A small image autoencoder, trained from scratch.
Model: encoder arch vit, encoder patch size [8, 8], encoder layers 10.
Rows from block 5 of the encoder of a small image autoencoder, named by matrix and row number. Rows with one number within an expert belong to one neuron, the router's apart. Each number is 128 + 24 x the weight over its row's rms, rounded and kept within 0 to 255. All counts start at 0. After the name is the row's rms in percent of the matrix's.
Before each expert's rows are labels from the 100 images, of 14848, where the router gives the expert most weight on average: "colour at peak" is the nearest of a few named colours to the mean colour under the peak. Only what is clearly more common there than usual is listed. The data: rendered made-up planets.
# router: router (encoder.blocks.5.mlp.router.weight, 8x192, trained with AdamW), inputs 96-191
# up: expert up (encoder.blocks.5.mlp.up, 8x192x192), inputs 96-191
# down: expert down (encoder.blocks.5.mlp.down, 8x192x192, transposed), outputs 96-191

# expert 1
colour at peak: brown
router.1 101 [116  81 149 129 123 165 145 161 118 120 146 132 155 102  91 134 125 142 130  87 121 164  99  99 144 136 140 136 164 138 126 114 134 139 111 130 135 124  59 120 113 125 150 111 135 123 111 133 158 131 169 173 159 159 122 189 126 134 129 142 129  95 116 100 158 131  76 115 130 138 145 129 125 126  88 120 121 102 122 128 105 121 135  77  95 140 144 146 118 150 183 133  89 131 127  97]
up.0 092 [101 139 119 134 145 111  89 170 122 128 105 153 178 144  89 117 141 137 132  94 138 124 171  64 149 108 139 122 106 126 133  99 124 119 101 148 125 134 136 120 123 142 104 125  88 119 143 140 116  62 101 147 124 115 142 160 131 136  76 114 117 157 149 117 160 104 115 124 120 102 104 137  96 167  70 106 172 173 158 122 137 159 117  93 163 140 174 120 138 157 145 144 132 128 115 134]
down.0 099 [170  81 134 139 136 113 164  52 123 129 140 126 118 123  91 153 103 141 107 137 158 149 125 139 121 186 128 169 119 122 136 143 132  92 126  96 122 156 152 145 170 129 134 129 155 100 156  97 100 144 109 121 171 112 167 134  80 154  54 119 118 105 153 149 130 141 146 134 165 122 113  93 157  90  91 168 149 146 103 106 115 170 106 156 135 145 116 146 160 116 113 137 138 123  97 129]
up.1 092 [133 150 137 145 125 101 119 129 157 138 106 121 170 191 122 100 134  93 141 112  71 129 134 160 129 129 134 132 129 129 118  90  85 129 114 159 174 121 134 125 136 154 118 116 150  76 140 147 118 120 133 106  95 132 107 105 129 124 167 158 143 147 112 138 110 125 108 111 150 155 125 114  74 141 147 136 124 107 150 106 122  96 144 153 161 110 154 122 175 128 101  90 110 107  88 162]
down.1 098 [132  89 151 148 156 126 172 105 117 122 138 118 131 116 133 144  72 150  98  96 172  94 169  94  95 130 159 147 118 118 128 153 129 144  86 107  90 159 144 125 151 110 144 139 103 159 143 104 125 126 136 138 163 129 159 156 127 138 116  95 104 115 130 110 140  97 129 124 111 103 110 144 154 133 124 113 161 131 110 139 126 122 133 113  91 113 116 146 129 183 149 147 143 134 169 103]
up.2 103 [102 122 133 166 144  86 132 133 121  67 113 144 113 145 110 134  66 154 137 134 123 145 100 134 109 126 165 151 105 173 112 148 127 141  58 119 107 120 127 117 144 149 134  89 124 163 131 108 148  90 118 105 161 136 149 193 112 107 147 152 124 118 139 124 119 150 108 128 148 130 116 155 133 166 148 104 139 149  81 152 122 140 113  95 145 101 115  92 154 128 105 112 123 139 135 140]
down.2 110 [137 182 130 117 125 141 183 118 122 202  94 128 147 149 151 149 156 108 116 124 113 151 116 145 160 135 118 120 151 105 119 129 108 128 134 127  92  62 127 132  82 136 171 124 133 107 133 115  97 121 131 156 119  98  98  94 115 141 153 145 144 126 120 136 176 123 121 140 128 133 127 185 126  94  98 117  87 109 157 125 135 114 128 134 123 130 142 162 123 112 153 136 143 121 142  99]
up.3 094 [156 122 124 135 138 122  95 123 137 146 116 118 120 114 160 146 127 100  82 149 156 121  91 110 158 117 133 111 131 164  95  78 110 133 126 110 173 129 125 113 146 153 126 129  88 118  99 116 109 122 126 176 144 131 117 151 135 134 128 145 115 168 138 132 116 124 106 163 129 146 111 142 134 110 116 100 144 108 149 141 134 144 137 129 127 165 158 144 131 176 129 126 132 105 133  96]
down.3 095 [100 134 168 146 143 150 130 115 125 116 137  88 107 162  93  98 129 151 122 107 140 188 128 130 152 104 100 137 138  92 155 144 120 108 145 121 100  95 129 152  86  67 120 117 147 102 153 119 136 136 125  98 157  92 148  85 136 148 151 108 141 130 168 151 131 128 129 112 126 121 124 127 124 156 161 154  73 147 144 108  90 125  93  87 121 153 106 125  97 117 152 130 112  83 150 118]
up.4 097 [101  89 136 107 108 113 112 166 120  83  78  87 103 115 185 100 103 130 128  69  99 103 172 128 115 176 134  89 108 130 124 130 145 121 134 138 117 130 105 100 166 145  96 126  94 148 174  87 149 139  84 133 123 103 137 146 158 133 137 153 127 130 101 126 127 139  85 110 147 108 183 119  94 128 181 159 124 101 110 124 138 128 140 125 122 145 153 161 104 177 118 119 154 168 114 121]
down.4 093 [147 106 162 178 145 129 122 101 110 110 101 145 124 158 112 159 179 152 135 142 144  97 127 155 123 147 118 125 144 122  92 159 150 143 130 121 138 159 103 140 115 109 143 132 144 155 108 131  88  72 168 113 157 143 146  94  95 135 114 129 120 104 130 144  91 169 114 147 104 164 118 127 125  91 139 149  83 139  90  99  84 129 101 135 151  85 130 128 112 148 150 119  89 113 142 150]
up.5 091 [153 132 106 123 147 130 134 135 152 111 110 123 128 138 122 107 143 133 120 144 175 155 126 112 113 112 123 105 156 151 140 110 143 154 138 160 108 118 145 105  94 149 154 102 139 126 157 114 131 124  88 192  65  79 174 118  88 128 165 134 140 114 158 148 145 104 101 143 122 138 124 177 118 122 151 115 113 113 141 152 119 123 134 145 125 115 127 187 115 194  78 135 111 121 157 118]
down.5 092 [101 132 174 128 124 107 131 133 124 123 156 117 105 138 139 140 171 127 154 142 166 119 126 105 145 129  92 158 144  94 146 140 168 136 137 125 127 118 144  92  72 110  96 149 108 141 122 148 130 116 139 129 137 133  99  85 155 171  91 105 111 144 156 134 123 165 118 126 150 107 133 104  68 119 118 153 146 126 135 161 131 178 147  96 108 121 141  98 141 109 123 111 142 135 110 134]
up.6 095 [147 138 158 116 119 133 122 141 163 128 133 113 144 121 163 132 139  85  96 142  95 141 107 140 118 142 103 129 115 135 124 102 118  95 147 128 135 129 152  95 135 109  72 133 108 124 129 126 127 187 101 141  58 171 172 146 119 117 145 151  80 196  98 158 120 105 111 135 103  99 135 141 135 122 107 118 146 141 159 107  98 148 154 120 176 153 144  87 101  89 136 127 139 137 139 116]
down.6 101 [108 131 120 145 111 137 108 135  90 121 127 119 109 138 134  99 114  94 106 113 139 174 135 148 111 121 130 147 124 161 131 129  87 143 140 117 124 104 126 148  79 160 140 112 137 119 113 154 154 127 164 147 139 114 139 103 118 121 128 112 142  98 166  99 142 151 143 164  95 150 118 110 123 123 117 130  56  95 118 109 102 133 133 142 126 133 137 142 113 181 145 160 100 102 179 171]
up.7 106 [157 109 105 161 111 109 146 136 143 119 100 140 129  96  94 113 109 109 100 135  96  86 136 183 127 118 137 122 107 115 114 100 121 154 104 136 135 113 105 104 118 120 118 164 146 148 103 122 124 130 162 156  96 139 150 115 162 116  96 167 141 118 152 128 138 122 139 110 120 160 151 150 162 147  84 150 109 125 141 119 133  97  91 146 138 107 156  73  93 145 127 161 107 133 166 169]
down.7 109 [117 130 143 119 126 153 148 126  97 123 114 162 180 179 172 182 125 143 105 107 115 113 112 149 110 114 124 136 137 140 133  90 167  93 112  83 155  94 158 150 137 103 144 182 108 130 181 142 115 127 105 113 111 131 145 103 156 124 159 140 123 112 137 111  95 157 134 104 141 132 173 125 129 135 120 118 139 112 154 129 142  87 126 125 104  93 121 118 166 126 142 137 172 165 107 141]

# expert 3
colour at peak: brown
router.3 101 [135 152 144 117 145 119 136 103 165 111  98 148 161  87 126 119 112 116 115 117 113 135 136 137 132 135  97 111 109 109 142 126 124 135 121 122 132  85 152 156 120 108 119 104 148 160 108 152 116 133  93 125 132 128  85 153  81 135 101 119 153 137 158 155 155 139 125  89 129 114 107  85 139 137 135 111 132 127 116 128 152 128  92 134 115 110 185 103 136 122  98 139  77  79 129  96]
up.0 094 [105  95 135 150 120 128  90 133 128 163 148 149 173 134 129 141 164 114 119 146 107 122 159 122 191 136 133 163  62 146 111 122 162 126 130 128 109 116 170 109 124 111 129 147 151  95 118  83 112  74 139 109  88 114 127 116 111 125 100 115 149 134 144 125 120 114 113 111 205  97 141 159 132  91 121 147 125 110 118 120 108 102  99 133 126 137 172 114  98 106 110 159 165 137 162  95]
down.0 095 [112 120 132  99 103 137 143 189 131  83 110 112 132 141 103 128 152 179 124  94  96  83 156 150 108 121 107 110 127 134 102 127 146 127 114 142 169 139 170 122 194 143  84 139 127 125 152 136 133 151 113 165 121 138 116 169  99 124 146  79 122 108  84  78 108 155 144 151 122 136 141 136 117 136 141 125 109 134 166 125 112 113 131  93 134 180 160 129 143 117 158 112 179  79 169 134]
up.1 089 [140 125 131 137 133 162 142 136 112 104 160 102  94 108  94  98 109 140 166 160 103 122 123 132 132 165 123 141 133  93 121 114 134 156 155 159 106 149  97  85  99  96 136 138 130 107 116 119 145 137 147 126  92 112 172 117 159 156  94 112 166 128 101 119 131 124  97 152 124 146 121 109 141  97 143 145 117 175  72 133 141 105 125 140 130 151 126  90 159 124  84 103 127  80 134 141]
down.1 092 [110 100 165 144 112 127 105 134 131 125 113 174 142 146 134 164 104 137  79 125 119 103 144 148 111 121 141 132 155 103 131  93 146  97 121 109 145  75 145 122 147 147 150 152 120 141 118 104 101 158 154 139 130 137 113 147 139 139 129  83  69 152 156 140 155 123 119 111 120 121 118 138 161 143 114 107 164 143 153 152 163 187 151 115 144  94  96 115 127 120 123  79  91 128 135 136]
up.2 099 [107 116 122  95 121  86  98 144 123 142 129 117 173 140 166 168 128 125 142  89 115 116 142 129 140 140 134 107 102 150 101 144 116 162 103 124 113 177 122 159 118 149  86 150 134 168 106 141 138  74 145 116  74 114 140  88 140 136 107 126 171 148 151 138 197 168 127 100 148 147 167 153 132 120 125  98 142 124 127 107 138 130 120 128 128 129  90 146  92 138 115 162 140 137 135 122]
down.2 095 [148 135 173 130  79 177  85 119 159 127 153 127 124 142 125 150 131 132 152 153 103 112  98 157  88  93 113 153 159 168 122 106 148 103 192 111 131 104 143 109 106 103 124 152 105 108 129 163 138 148  91  96 160 122 128 158 158 125 121  79  76 146 162 144 117 108 131 118 121  88 124 152 171 120 141 163 136 129 129 148  71 132 166 160 124 145 137 162 101 126 156 106 128 117  90 116]
up.3 095 [154 149  82 118 152 106  96 120  73 114 149 110  89 126 133 136 141 159 125 134  82 146 151 113 150  88 136 132 189 146 119 161 108 160 146 177 133 115 155 136 149 147 138 119 113 157 163 134 128 152 121 120  96 177 146 118  95 109 124 110 160 130 101 120  79 130 180 136 136  85 101 128 136 114 105 169 157 132 122 105 182 140 114 131 132  97 142  99 120 146 114 147 124 115 123 110]
down.3 090 [113  96 121 164 152  88 123 105 177 134 133 144 138 119 149 134 131  92 127 116 143 129 167 149  71 188  98 173 136 112 116 108 104 148 136 120  92  98 102 130 137 117 107 132 148 162 128  92 104 141 101 117 152 142 137 122 151 127 120  79 147 101 147 126 138 170 135 138 137 156 133 100 130 108 133  95  90  93 137 166 104 117 114 122 122 135 105 128 146 177 133 107 184 184 158 106]
up.4 102 [160 106 136 137 160 154  85 115 128 119 131 160 117 123 113 140 103 126  95 150 103 173 102 145 111 121 132 191 140 119 191  91 130 112  76 175 118 146 117  58 135 142  93 108 165 140  84 106  85 135 121 163 147 101 133 141  95 135  97 101 143 137 114 106 161  90 108 123 115 135 170 139 102 106 124 122 128 126  99 184 128 134 129 135 147 131 145 132 101 120 167 142 135 136 136 120]
down.4 113 [155 140 120 151 115 179 108 143 120 113 160 126 100 112 151 126 131 127 138 123 140 151 159 160 139 136  93 117 108 159 150 144 148 114 143 124 145 109  86 151 127 163 131 146 106 150  72 110  97 118 142 138 136 164 127 147 102 135 135 100 118 130 153 123 112 143 116 129 101 152 136 160  84 124 130 130 139  99 147 130  75 141 129 150 120 143 134  95 106 139 108 118 115 180 122 108]
up.5 115 [126 126 129 113 134 117 184 129 106 100 135 131 126 163 147 159  96 133  94 112 120 127 136 130 113  81 124 151 100 108 131 132  83 144 134 124 112  74 111 160 128  91  89 104  93 128 116 116 165  88 103 143 161 145 122 165 165 120 115 133  95 131 152 132 104 110 151 131 109 103 117 132 128 112 119 169 110 126 166 184 150 109 118 119 124 117 139 120 140 175 124 112 130 142 114 127]
down.5 095 [198  97 135  87 151 132  82 113 106  92 149 126 120 131  95 162 122 122 149 114 137 197  75 135 125 105  69 127 123 118 138 177 143 146 132 102 135 128 165 192 105 125 175 135 137 125 128 119 138 169 116 126 128 127  98  75 119 129 113 119 138  92 126 121 147 146 141 167  97 102 141 155 126  93 130 154 102 130 111 157 145 102 119 165 125 123 187 134 111 110 148 131 119 115 124 157]
up.6 101 [125 119 152 123 150 104 120 128 132  99 124 139 152 126 147 120 119 159 119 110  86 102 134 107 149 161 134 128 153 133 128 109 102  85  59 104 141 112 143 120 139 115 117 113 141 142 145 126 168 111 142 129 122 119 135 130 131 101 128 112 126 138 146 103  97 133 102 128 132  89 144 113 129 125  97 134 134 178 120 167  93 144 163 149 128  91 136 121 130 164 103 109 157 136 120 150]
down.6 095 [ 88  93  87 101 141 135 104 134 124 160 138 148 129 134  98 124 147  89 115 136 174 148 136 100  91 171 120 151 123 103 122 106 109 165 163 116 131 174 127 144 122 128 160  84 125  99 164 130  92 152  98 104 137 108 118 131 142 153 134 147 167 165 141 142 135 122 117 103 114 136 114 151 145 118 145 124 121 130  96 128 101  75 117  97 121 119 134 173 138  87 144 157 125 123 159 114]
up.7 103 [180 138 133  81 148 106 124 118 150 160 172 168 153 145 120 153 121 124 111 137 116 127 125 117 112 114 123 119 129 141 136  72 106 108 116  93  82 150  93 139 133 147 123 151 141  86 183 129 136 156 143 150 163 167 159 154 114 114 137 145 152  95 112 103 172  94  92 142 197 158 143 169 134 146 169 126 127  84 128 127 144 140 122 148 135 145 129 135  99 134 149 109 122 117 142 109]
down.7 090 [ 88 113 154 147  96 168 125  95 126 127 147 145  89 123 135 119 120 123 138 120 115  99 115 115 138  76  98 134 134 135 164 123 154 103  85 141 108 159 132 112 106 140 109 145  95 149  99 126 102  80  89 107 132 152  88 105 144 129 132 129 129 137 122 136 124 125 153  99 129 121 112 121  86 116 151 136 122 122 115 119 116 169 155 173 131 141 119 123 149 150 121 166 179 156 107 116]

# expert 5
colour at peak: grey; pink
router.5 114 [150 150 135 127 193 123 115 138 156  89 121 104 128 150 126  82 119 164 128 104 152 137 145 163 112 120 143 117  99 141 132 126 150 131 111 167  98 151 118 102 102 106  90 136 110 123 139 125 136 101 143 138 168 155 140  91 124 136 114 105  97 121 167  84 119 161 113 103 166 140 173 158 131 117 138 121 143 119 108 141 148 110  89 156 163 112 114  98  95 119 113 124 152 136 117 158]
up.0 100 [131 148 157 104 110 114 160 131 123  98 126  89 129 123 110 104 108 118 140 120 182 137 109 106  98 124 134 146 177 105 117 124 140 144 149 133  87 127 100 146  90 119 115 159  96  83 125 141 106  95 132 125  95 138 119 134 141 119 149 128 117 180 122 132  94 111 156 103  91 105 121 127 128 183  99 145 120  99 187 131 124 118 119 136 108 143 157 189 124 151 151 112 146 138 183 130]
down.0 098 [122 113 132 112 162 126  82 117 136 193 120 117 181 125 137 146 136 122 134 113 106 108 121 159 122 122 137 106 105 155 125  88  71 137  78 114 167 159 160 112 131 101 112 130 142 112 157 143  95 107 107 106 137 129 158 111 156 127 103 130 180 140 127  86 175 157 112 144 134 127 125 139 110 144 131 134 121 116  52 130 123 111 128 134 116  88 154 119 151 122 163 133 170 148  95 127]
up.1 098 [139 115  81 147 138 139  84 124 137 117 151 126 157 115 158 113 158 119 114 136 161 116 131 133  92  96 116 136 155 155 113 128 133 133 107 132 158  85 120 158 140 104 115 106 119  95 128 118 153  90  94 139 157 110 157 144 171  90 128 120 179 128 105 124 132 127 128 117 142 168 101 157 129 117  99 113 113 168 125  91 130 136 113 142 136 143 135 144  91 166  95 107  87 118 125 162]
down.1 101 [126 115 140 135 133 123 166 106 104  93 160 149  89 129  91 117 127 121 140 137 126 131 125 153  80 140 128 133 116 151 134 127 117 128 116 140 126 147 115 124 118 112  92 132 127 143 128 111 113 152  88 142 119 140  97 184 103 159 160 177 122 113 112 160 119 140 147 181 136 130 133 120 161 153 172 152 129 126  95 161 145 140 120 111 131 119 134 123  84  96 121 127 121  92 143 113]
up.2 105 [139 125 122 129 137 100 134 141 104 149 148 159  91 140 113 165 125  80 127 126 139 145 189  63 129 155 133 154 129 108 130 115 116 107 117 150 116 135 138 112 123 134 103  94 117 102 138 137  92 143 110 132 107 132 127 155 122 167 124  87  99 132 113 114 127 152  95 147 117 176 117 154 149  91 125 101 128  96  82  92 174  50 143 141 132 110 132 163 139 135 124 138 147 117 113 126]
down.2 101 [ 75 101 160  84 165 122 127  77 142 124 110 106 121 103 154 148 102 125 156  90 132  60 105 155 189 133 103 125  93  87 157 146 133  99 138 101 136 145 138 120 136 143 150 162 148 138 139 176 133 133 137 102 146 101 128 111 115 135 103 156 115  97 134 139 139  87 139 111 113 118 179  84 134 137 148 128 100 142 156 179 113 165 144 147 134 128 136  91 100 143 120 108 121 157 153 117]
up.3 099 [106 109 115 149 118  85 159  95 155 102 129 140 137  89 113 121 148  77 114 129 117 129 114 136  96 120 130 130 121 144 124 126 187  90  83 150 123 148 122 142 123 137 132 105 113  90 119 135 181 109 115 163 118 162 140 139 169 105 136 165 109 132  73 111 161 147  76 130  99 117 114 121 118 158 122 176 124 131 114 165 132 153 130 159 141 122 181 148 126 122  97 118 115 127 128 137]
down.3 098 [163 106 165 132 111 138 103 171 150  92 150 165 127  98 116 118 111 100 134 140 116 153 152 147  73 142 129 130 118 126 112 146  64 142 178 136  82 108 146 107 126 125 136 173 158 158 142 121  77 122 143  90 134 101 120 142  77 137  99 153 139 100 141 157 110  98 104 160 143 146 125 140 147 149 142 133 173  99 128 100  91 143 131 134 125 166  89 134 112 152 108 123 116 101 140 100]
up.4 080 [134 127 116 121  90 146 123  88 101 152 167 112 133 123 150 141 153 107 139  92 140 149  96 129  98 133 133 157 169 101 121 148 106 136 125  93 134 162 144 105 107 147  96 139 186 130 134 113  86  88 122 152  89 117 103 146 149 131 115  89 143 134 103 108 114 129 136 139 107 130 106 108 143 109 175 126 104 102 155 136 125 154 129 127 133 128 100 147 179 157  78 127  94 100 161 120]
down.4 080 [136 135 113 118 152 102 167 129 128 125  97 116 115 145 133 141 139 139 139 168 178 130 132 116  91 131 161 130 148 170  80 104 177 131 178  97 148 120 144 121 154 123 178 149 101 118 103 124 121 161 130 154 132 115 154  99  77 106 167 153 159 131 158 182 127 110 121 129 131 118 134 125 115 162 132 121 160 117 136 123 145 113 146 111 159  84 147  83  91 110 157 147 119 121  70 137]
up.5 100 [165 100 145 114 105 134 172 131 143 109 132 164 105 116 124 107  77 177 141 161 114 127  96 125 132  94 117 106 146 144 151 124 101 112 136 119 123 179 141 104 158 141 172 123 114 147  80  95 130 124 131 111 163 145  99 152 128 125 101 122 128 141 124 138 143 167 133 135 108 134 185 156 110 101 127 130 162 124 121 108 126 142 145 105 126  92 140 151 149 104 137 151  91 122 127  73]
down.5 095 [137 114 102 161 120 129 104 120 109 157 107 137 176 131 177 145  99 108 144 143 123 109 139 165 132 133 150 158 153  92 158 119 107 121 140 116 117 160 133 169  96 143 114 159  94 128 131 134 130 106 120 131 103 123 115  81 139 156  83 142 106 102 133 138 147 107 134 147 155 115 118 112 151  81 152 112  53 153 181 141 128 102 145 161 128 108  86 131 162 148 126 130 115 145 107 124]
up.6 114 [126  85  96 133 101 190 184 138 139 125 124 137 117  89 114 175 199 149 117 120 122 114 139 121 144 109 119 142 116 152 150 127 109 136  79  81 145 107 159 138 125 161  93  99 154 100 124 106 107  93 108 159 116  88 140 139 129  97 131 138 109 146 147 136 129 145 121 165 127 125 127 149 151 150 156 137  86 120 151 123 129 108 136  99 146 143 140 140 140  99 137 103 110 144 131 141]
down.6 103 [110 184 157 133 148 128  70  86 111  93 129 122 152 126 146 144 130 125 115  83 135 141 156 174 126 154 163 125 157 114  98 110 140 145 129 140 128 123  81 105 153  98 134 112 141 110 136 126 139 143 197 103  95 141 109 125 135  94 147 139 161 130 145  93 120 110 153 137 123  94 141 130 133 150 105 128 133 159 120  93 145 125 166 163 121 123 109  87 122 158 127 127 156 104 167 105]
up.7 104 [153  90 124 134 150 168  90 140 121  79  97 111 156 124 142  95  72 127  91 117  73 139 184 115  85 117 124 137  73 114 111  82 138 108 103 163 139 139 131  86 174 111  81 160 128 145 152 156 157 148 134 109 128 123 111 143 122 139 151 111 137  93 106 150 133 176  80 134 117 145 168 121 121 125 122 145 144 164 104 131 146 149 122 141 124 143 129 112 102 136 119 136 105 143 137 112]
down.7 087 [130 115 149 163  84 133 134 125 137 136 115  96 115 116 101 150 135  52 128 166 136 142 117  81 133 167 133 113 123 115 146 119 151 112  94 110 109 112 153 121 122 157  98 129 125 134  76 114 131 123 119 100  99 110 107 129 132 121  93 112 169  87 124 124 164 131 145 118 174 143 143 122 102 127 141 132  72  88 135 128 101 117 122 147 124 126 136 133 171 172 129 146  96 174 102 163]

# expert 2
colour at peak: brown
router.2 097 [115 133  96 133 112 180 138 117 111 119 109  91 128 143 137 155 146 126 131 147 125  97 168 111 130 131  87 128 130 118 152 129 121  93 125 104 114 129 120 142 160 139 177 119 127 118 184  87 187  99 147  70  99  94 119 140 135 142 178 147 131 115  98 157 198 123 141 155  92 146 111 161 136 127 121 163 127 120 114 115 118 133 168 107 149 107 125 139 118 128 143 128 159  65 134 146]
up.0 093 [134 114  81 152 103 156 160 142 118 120 142 141 113 119  95 107 111 146  83 108 125  93 128 137 165 102 182 113 131 145 149 112 160 134 126 176 137  91 130 134  93 124 150  89 126 161 129 127 100 179 142 133 157 170 115 136  74 111 100 144 148 125 151 124 118 105 134 148  98  97 126  95 122 174 115 123 140 150 177  89 173 188 109  98 155 118 107  98 105 119 128 104 101 136 148 131]
down.0 092 [ 85 125 149 113 103 179 137 135 139 123 136 101 152  98 154 139 153 137 104 120 152 119 117 165 133 171 121 139 133  97 142 118 143  88 109 110 159 137 134 171 153 120 122 167 130 122 142 149 130 123 124 109  99 115 121  85 169 157 115 102 130 155 146 164 117 122 112 125  94  96 154 107 142 123 138  73 126 103  80 142  82  85 137 129 134 155 135 119 140 120  81 125 152 132 130 170]
up.1 085 [148 132 182 116 128 101 110 155 116 105 129  79  97 150 145  86 126 121 136 109 161 127 141 115 131 151 151 113 141 138 121 137 121 119  97  65 119 112 114 127 136 140 125 127 140 149 142 102 116 127 120 168 143 141 135 153 107  85 111 143 118 133 123 142 159 118 134 154 124 106 165 128 134  58 125 148 126 127 113 121 108 144 116 158 124 143 152 105 130 151 109 102 141 174 112 151]
down.1 090 [110 110 114 136 125 144 145 121 160 134 147 150 138 137 100 161  79 119 138 147 101 157 152 136 164 127 104 155 115 152  87 137 130 172 146 138 140 160 149 129 144  84 114 158 128 125 118 164  70 111 140 112 133 116 110 178 138 131 102 122 129 160  92 126 102 136 141 127 142  83 126 168 170 150 136  73 138  96 145 161 115 131  72  89 119 162 119  98 136 126 144 112  88  93 143 107]
up.2 094 [112 178 169 102 124 125 144 104 109 132 104 170 153 167 100 141  92 104  96 139 142  91 119  96 151 152 130 105 125 135 116 140 119 159 139  84  99 116 158 125 152 100 156  84  89  93 113 115 113 122 127 156 134 153 116 139 119 142 132 157 106 159 157 145 169 168  98 133 159 141  91 145 110 113 130 156 103 124 109 105 125 102  98 147 136 117 139 109  83 104 138 152 150 138 112 113]
down.2 100 [157 100 137 145 173 130 118 121 101 106 103 135 148 120 126  96 135 107 122 124 158 125 183 141 122 135 181 163 137 127 117 155 128 107 168 116 159 101  96 182 127 116 113 128 161 138 138 133 111 137 152 107 189 127 131 130 149 134 113 132 101  77 122  94  87 113 157 133 101 148 111 112 114  93  96  76 130 167 129 122 111 119 132 119 104 125 101 128 130 135  98 117 126 109 114 134]
up.3 097 [123 121 146 125 111 118 177  95 103 138 129 133 150 149 120 121 147 183 128 107 124 107 136 130 113 112 138 123 123 166 123 153 156 121  83 137 128 114 156  68 145 143 116 146 112 159 121 110 157 114 108 116  94 183 145 128 136  98  91 144 158 146 118 153 121 140 104 100 141 142 128 124 132 143 146 135 106 118 108 176 117 111  83  84  72 118 144 181 105 102 132 118 138 158 111 153]
down.3 100 [ 98  69  64 128 120 146 150  97 126  93 187 141 125  89  89 105 103 114 112 115 149 126 123  92 155 132 115 142 123 130 121 113 111 138 112 125 120 128 108 113 152 147 119 106 163 105 155 131 118 114 155 136  97 163 141 102 117 100 144 126 104 118 117 127 134 133 167 150 119 148 110 150 131 163 139 125 120 122 133 109 117 131 128  93 137 132  98 165 177 113 105 178 147  93 122 130]
up.4 103 [ 98  93 113 113 135 107 156  88 126 100 145 179 140 134 141  92 112 132 124 101 105 171 184 130 111 137 138 132 166 135  89 133 134 126 143 111 113 114 121 112  93 141 136  90 109 181 127 122 131 128 109 103 118 144 117  89 115 105 100 113 133 127 142 111 117 150 174 115 154 120 154 146 138 122 129 155 146 136 166 167 131 142 125  88 125  99 112 155 160 167 172 113 144 146 157 166]
down.4 089 [ 90 120 134 195 142 122 139 118 122  93 145 107 143 116 122 141  79 119 143  79 129 128  64 124 135 163 111 152  85 128 138 168 127 152 109 144 112 171 152 142 174 161 126 130 145 106 146 127 116 142 130  87 104 157 130 116 129 101 130  98 136 145 128 110 129 147 134  79 126  84  99 147  89 122  99 146 125 126 119 116 123 121 162 163 136 163 156 124 100 147 108 186 119  86 120 134]
up.5 084 [109 146 169 106 141 145 114 131  96 110 139 107 127 117 124 120  95 144 151 127 125 161 130 132  92 137 126  88 161  77 110 156  83 121 122 155 112 169 106 114 130 147 153 154 135  72 168 107 134 117 111 120 100  91 125 136  95 125 166 165  98 123 122 108 136  65 120 170 109 108 153 138 143 141 159 109 162 115 146 131 121 177 109 137  90 121 154 154 175  90 140 126 114 123 141 149]
down.5 088 [174 117 117 130 140 102 157 155 130 114 173 119 128 135 113 167 157 162 101 130 152 128 102 131 126 136 105 107 103 159 157 112 161 142 145 151 117 137 140 155 137 130 105 156 147 161 150 185 130 124 135 130 127 142 135  73 159 175 169 113 102 116 108 106 110 144  68 131 158 128 106 135 113 130 116 150 127  42 110 126 130 110 145 144 117 131 119 107 124 128 126 110 103 107  95 117]
up.6 088 [130  95 151 160 140 144 149  65 153 124 137 100 164  95 153 104 207 119 151 113 129 148  91 140 118 123 105 144 153 145 129 128 102 151 120 136 127 174 109 148 123 186 121  91 164 123 120  88  94 111 135 123 151 146 182 121 136 149 102 154 120 154 120 122  84 104 121  78 118 100 110 152 145 109 167 126 125 114 110 120 110 126 146 133 135 141 131 118 126 122 127 109 130 145 116 173]
down.6 092 [124 128 104 112 173  96 127 166 135 113 135 142 118 143 129 139 111 121 116  68 157 123 176 127 136 138 129 151 143 103 149 128 122 125 123 158  74  80 149 112 178 145 126 153  84 115 121 147 125 132  92 159 104  98  68 137 112  68 120 106 181 112 149 115 155 109 119 153 101 141 156  87 136 178  99 151 123 107 144 102 124 144 112 136 130 110 110 149 180 146 106 119 130 112 146 103]
up.7 094 [ 95 136 134 137 103 107 122  94  81 154 156 127 175  74 135 134 165 101  55  92 113 148 105 110 143 137 161 101 120 127 110 137  95 156 112 104 125 123 166 133 144 111 124 131 114 116 122 121 103 107 148 137 123 139 141 114 116 134 111 141  80 118 130 113 123 151 143 121  85 175 114 128 118 152 139 113  95 113 144 147 124 127 168 103 129 120 124 162 177  86 125 148 129 138 154 106]
down.7 113 [162 123 129 143 105 125 124 159 130 101 148 153 111 162  90 119  77 139 150 118 133 125 157 127 116 151  92 139 100 162 115 144 151  87 140 160 105 117 137 116 100 139 140 199 128 142 132 182 156 153 113 169  99  72 121 151 132 150 132 117 115 138 109 147 155 129 105 120 132 128 150 112 114 145 136 124 153 134 167  92 117 118 120 156  98 126 113 125 139 107 107 152 152 157 110 150]